Rows from block 5 of a small sound classifier, named by matrix and row number. Rows with one number belong to one channel. Each number is 128 + 32 x the weight over its row's rms, rounded and kept within 0 to 255. All counts start at 0. Numbers have three digits each.
After each channel's rows are labels from the 100 clips, of 14976, where the channel reaches its highest value: "peak on" is the class under the peak. Only what is clearly more common there than usual is listed. The data: melodies that start on their tonic, played by one synthesised instrument. In brackets: how many of the 100.
# convs0: first width-11 conv (model.blocks.5.convs.0.weight, 192x192x11, each kernel summed), inputs 144-191
# convs1: second width-11 conv (model.blocks.5.convs.1.weight, 192x192x11, transposed, each kernel summed), outputs 144-191

convs0.4:102125095136134129075166132114126162138104092122148136113124078092144141096127124135144107156085179110142156129101167093133180102126122179108122
convs1.4:128124113163175126120185095214108147158104105112140157086130065155110160086084104157153129113108140157101146117146102135087149137182139132146147
peak on: E3 (34)

convs0.169:142153125096098085119092060159165096157107078156158113120123160173157129148110170141090095139164102070119086127123164072094098147142087062130162
convs1.169:096081140114119121143116144138176135157140140093172092147068138205193144135115137121151116129158142144129122143123142128109158190161074076090107
peak on: D6 (28)

convs0.176:152140090167122134103083115132147078118091096141079104091129165153087134129120070080094126108124167063137074147107132136039097066098141124150124
convs1.176:103128128134141114106109132086134085126093105146158101127170130160100144109096133103172085179160097178150103111079120110126137127117140095130173
peak on: B3 (29); C4 (29)

convs0.109:090147107122077123106111099106125095146156058081076139168097102132111140130094109165099129171139066087133128092073117156147169125126163105137103
convs1.109:153117113126149163122136117172166070116118119070067202122101094180156148102129143138153124151106135132147127175091077108132100110183119105108114
peak on: F5 (26)

convs0.7:078133101110138117082096131159143125089170145102148098180102136089094097115089185155130121185125074140116099089126127105203121187147092076108122
convs1.7:147118091118111128136156154053117102134151142102116128178182129127114126145158177206127148079167135149129101172130105137206163205149104173152129
peak on: no note (62)

convs0.33:133146093099119129106148155097085019092088061071075099082131062142119118139124095045141119063138100096123142135110138134075072151127131128129090
convs1.33:084145115118103107154150144118123110129177176151087164205094148200095076089090133158124122103106089118164124180085084131127126063115117120135149
peak on: G3 (44)

convs0.63:078085122105110092105133099120117073132095095133117079132078077098124135146106099095068135110073076108138163149078107111110103080110073093114099
convs1.63:121115168147131169194147129152163060155123126162118162119119134105107162111109107114148180126153147121188157220088000070106129100122116149137094
peak on: C5 (36)

convs0.58:109115044109144114117103132110106022114151096000094120126109073092102119145106154094157133101174132117153108142082145145166134113139124142123102
convs1.58:094098086119134117143123096125166180149176156080136116255115163143116089173096140099160104155104167138171145160113144131110130109169113176106135
peak on: F#5 (40); D#4 (26)

convs0.82:112154147118147122146152185105152088126155029158149108156104087153087115098139151150101131153134123161079129117124151102124128199158089120164150
convs1.82:150146097129140115158131186116111091133161122092125090108144117139122132117108181158123145118134120163115122125133156118209158182180099090138125
peak on: F3 (41)

convs0.64:128104085115110122144173063139150108163148113080119095113156143130157126124099140183118128208145159122137123144126116126134106109108138107147134
convs1.64:127141142130073153141144109185127060091151099050144111105138102142114163156100134117143159133095106134116153168176141126140128186173139112147146
peak on: C#3 (29)

convs0.119:098119144124068070129112122095157097101180065168091103113102100099087115098082142130128130135115123077111115113086129120162167091195169128138131
convs1.119:070106164083130099112129146121106096134150129185086205163210110120093118148068072111168119130156136136171105143123142154056115129100119167213063
peak on: C#4 (60)

convs0.185:108099156141120102167128150165133178123131194089116079160113133089148109129115142155100105106083131129100180176184085144130097108086096121158115
convs1.185:137110042096073090143163143101129213104173232132160105184160196080139111123124121144066123097153150090129100126085136130165135120122131162159142
peak on: no note (69)

convs0.20:136107139129117144150149159175103058137130079088091105137130195125118137113124096152146148148106139153106162158164124132126130120089172122118100
convs1.20:174093142075113105111138122159132094152115092061193092111101144213156124076167189126146078142143140107139126119051164144140173119156094077115092
peak on: C6 (55)

convs0.131:145131154141144116111131052108123082089082153136121144107156092159127134131128146164176129142142118123143117061143060134078131116083104115119139
convs1.131:100138075140194120181106088127154120121136075119087092142148154117141121130076100081118151100111108136118147085118208099137185089056141138190158
peak on: C#4 (29)

convs0.46:114105147135141126104100093073134069142140153160160137116125176164103104111152195165119123113146132136119143156149109122080091020088109081124159
convs1.46:092119105156174146170170104086111163127161101139152181111190134115091127146164083116139160146160132136138130130156121134108118115089154137131079
peak on: A3 (30)

convs0.160:111146091122159126114048149124123032156070083126073113074103130136082120127123068103129130143118128122087143109115143116022086060125170140129106
convs1.160:099114113137127132175091167104153118113143133203125152125119093141150145120111136146125114141122151169125113163000144146205145199183123136183120
peak on: B3 (57)

convs0.146:167100091167129132136095081083112113130092055126083127123158079084142146146153064138135161118088094117114180175148171095136088106143146157099111
convs1.146:111093132143140138105130126185100048136154124121128085147160089156117087106101104168186101137143185126140130129077112139106113196088132134130128
peak on: C3 (26)

convs0.25:112144090167081107146118107119109140161114099140120126069159082143161146112135081146134101132135159092146120083118103106082079075119150093181136
convs1.25:085204124132132130171105216136126108106165115156070141157132059118116142130104083085133149152143100146148148185137118148142166102134129099136090
peak on: G3 (32)

convs0.60:062146089100129086119128063123139071125119118077128182147142146101133131130066138122126084156199092158151130147153156111070097153100104166116077
convs1.60:127072131124106144103134157127175112171130101078151093107170145124170148103154183140131186065171129127142137172116100120149153083162144111129135
peak on: F#5 (41)

convs0.154:144121091129103139117088053134115102127145156148109108110146081115129124099153167114113114135113130131130071112087162135146180129152136106153098
convs1.154:063106171162108116136164120095099197067109142108136166122150122120145137102118122098153082136144138138168129117129119121138123108169145101192082
peak on: G3 (46)

convs0.45:111130079118155129170089156046162141138075176125152129000154154163153131129108095140127115132106147127116130137152122134053092067073152115164141
convs1.45:159125042124134174141145151097148178135145132160121100251114160162131141117160147173139143167132112118135162169177106134165099179142123108190144
peak on: B3 (36)

convs0.148:053093153139129100167114121173136090118115169122164136108189170135158126127105098093079065159183130138180155176119143107053131168149108129094132
convs1.148:162136086119107156109139185186123136140175191169219078116172134122108162148119184104136221109140126106107102124106131100134134138137131104085171
peak on: A3 (26)

convs0.116:124084098140115138143121113169153066148096114097096077118102162151137125118103118139080117144092124088110106102153151129091101108142136088135121
convs1.116:195111128091152119142103104146138107164129115096144123089110126172176129115078172163109089096143117134141133147135177100153140120178080099132116
peak on: C6 (37)

convs0.101:144133111137114143095106089079146099097124135092090186081144123124111137126121112066111127111093110058130113124096130141082157138162134105135098
convs1.101:073089124153114100186150113122132120146204082110090075177113125164137083095120153095116148052085116175121125087147146134185123109102151118208152
peak on: no note (71)

convs0.138:124149156106156107146162159090094160130131083172174126195107128117093124127140139111096134157109116138146155161149112108120131149102057114160180
convs1.138:134104051130066128102194180106136209122152129068161117226152153130132139133117136102130134115125116158118135130076122144164116170133121124163133
peak on: B3 (34)

convs0.10:147112117120156112113082168166113149137109139104084146097127149124099131115130061095112100134119124119114151145142073157112058078029100071098120
convs1.10:103102154141151100170133153159145121115089112098200111146074077145243143125137105110107096194172156164160121129138130138169167143166101130144078
peak on: D6 (46)

convs0.108:085131095125182127110099079172168125187097134129140167105107138178168097109109118115153122110143105136138135102154162102141062082116105097086177
convs1.108:168088086093125108129187107117114110076174052119183113088125091199134129103112054074168092202127122165122112159155126141099146134148091147101055
peak on: D6 (47)

convs0.113:116103132138078115148125080051122143170166063131130132100162093159129119104104142065105110172138128122145161136101144093135099089140156138094142
convs1.113:132141149167091156124143076183111107130108116065125100118119136178127085092116154102201168114167113092113139138123128116079108216151142156172118
peak on: D4 (52); D3 (25)

convs0.81:116121075115120125127116133084140119140108134158182131069104148066120126140116099172016124159117101097131110157135124121063113086123149139110158
convs1.81:100112090157159125116095149139137093118096099163065071123164104128113139125097107130071135143122137208164102157144157133160143248128142128145106
peak on: F3 (43)

convs0.53:131144152072104000151132132113119149161092132098157147137109165116067142142027102108110043057102146134108143080095153070102132128142116066059086
convs1.53:166104107122081126066145121098166120139098151125185167130068150109201147087170165108098235134162092100085098151107120115124121148162192109113138
peak on: C5 (58)

convs0.76:121126147133087093153121066136174101139165078118097112099125129103148137149096151170149089152132117148124129138119132110141143083135164132110123
convs1.76:125149146144111135189129138110168073131185078122118130101156087143121133121151128098142144139123117142140110177104181143101143203129080127161122
peak on: D4 (34); C#4 (29)

convs0.136:151138141138032129066140092064159136149152090081164125105150067131109146139130110091119101052057101086129117125102161112139156134115152120070127
convs1.136:114089170136138133212123153142171129114089154077171117087139082196155124140131135166099113126155103160140114141153154137120196147163051160138148
peak on: C4 (43)

convs0.191:105094124114142121133126152146122126153167098175106097100129108062100121131128134139106114116134117173119132132113113121168181095160147147087111
convs1.191:099141151139161090127154088115116160173128082127090172095164077094116123137065115090131114124135133134189110140113151131074156131103117192117063
peak on: C#3 (41); C#4 (28)

convs0.127:112125087122187110130040158041156084138093150093157121075125130183117114145118148124149138134073119111089125131149122128118120159114116145126143
convs1.127:086117041134147132162095160065132181141149123119131147223147093164095105153094147158136130141136161132151135155155137131196130077102112138162100
peak on: B3 (34); A#3 (32)

convs0.106:118124092138100109118099070056071144139123058140113175101147082145132137127111080129095107103134136157162155161089121126112121082138148135102124
convs1.106:130107180146087124133123172185119071106117097177140025172106140082131129126128101076199148100140171141125175133130126136100108140092203138195120
peak on: C#3 (37); C3 (34)

convs0.175:145134122068165052113174150128120148079125126126106130100038123105053125135120125101094090155142100128113090154119123114129151166165077000118130
convs1.175:128128118116078134195143178144196131130146136086062150125090126176170156100104112105119136128149119150125144127122135152141129146113057164111105
peak on: C#4 (38)

convs0.110:134110149102148106107113062186126144158097168100138106121128199143110137120113121156067122094147146112109129125174120131112058074100103075057113
convs1.110:150135094130101110123134124092075095114217099122139178102155130125062128062130169100140103118173146058156162171149062114131133138127106119168110
peak on: A4 (36)

convs0.37:130128133135100123138143142142104103123072133197063137146108145132113111128104058059171149114133155118116144165071131118047114095094130146151096
convs1.37:113136164076129111114151138100112102157166067168180134113127141206093158131127167111149110089129080184137111133056100148132147088129135150133163
peak on: G3 (28)

convs0.91:123131143119025118107168042144130115168089034148092156132120119118106126130110057127069124121118118150133096128027166141039134109139160103109114
convs1.91:103122216105064102178124163142168000146134166166114167068136125155118166177100163126070115070122132178166095150012140130147117099154101151100134
peak on: C3 (35)

convs0.14:111130102106095157150118106149136120120164135143072086086105131149105144099139188071075095110129142081131103099075133108139135111060101073068125
convs1.14:190087160065093123129115137114113098110126109155194104177172176121069124109165164129131062107144176183173124160108119124148167146145064130129113
peak on: G#5 (29)

convs0.74:144078068118157112115092107176147054178132121100102126078147200158154094117126124065124118093125136063116131138152131130071080135129171149092157
convs1.74:149101040149171147193135149160201147184179139105145090143120073127185087154082105127164128204148127169150106145136155140135170116095092113152098
peak on: B3 (37); D#4 (25)

convs0.183:089103135128096096128105096139081096136113126134155092114152120115154138160109124153131110122116121145118082192167136090156121135128095059101099
convs1.183:186091153086103121178174135114150086137180100162149117171104167133102151086132113131071159108107121098099117108073177136163144134094159136154066
peak on: no note (62)

convs0.1:131142123127123083137122122073107188181111087146174034151067125111094131156100109165143108138131113078155147150144106129114163092177111135145194
convs1.1:142099124127081168115097157115152208131134154089175147134130150122157135145114166202112154103125128148129128120096138136167104091193100123124130
peak on: A3 (34)

convs0.77:138160130120033170101130104102137100083134120063166112090134110160128134112152102069120121093064090095138140114054141054114110149103110101055125
convs1.77:122151127121160124170145121161181093112129180169181141139152067146166110101160136160109121124143085154134137101165173122120149106084113111180126
peak on: A3 (32)

convs0.47:133074118119113124147093145176094096116150153128150150097136127137154133110113141162044121069154158116093138115165093118129123142169121116140167
convs1.47:122117124111132123137121102107122147132127132122164137108177145162105130127108059109098151145158146168143132160107126108101116196101127118116105
peak on: A4 (44)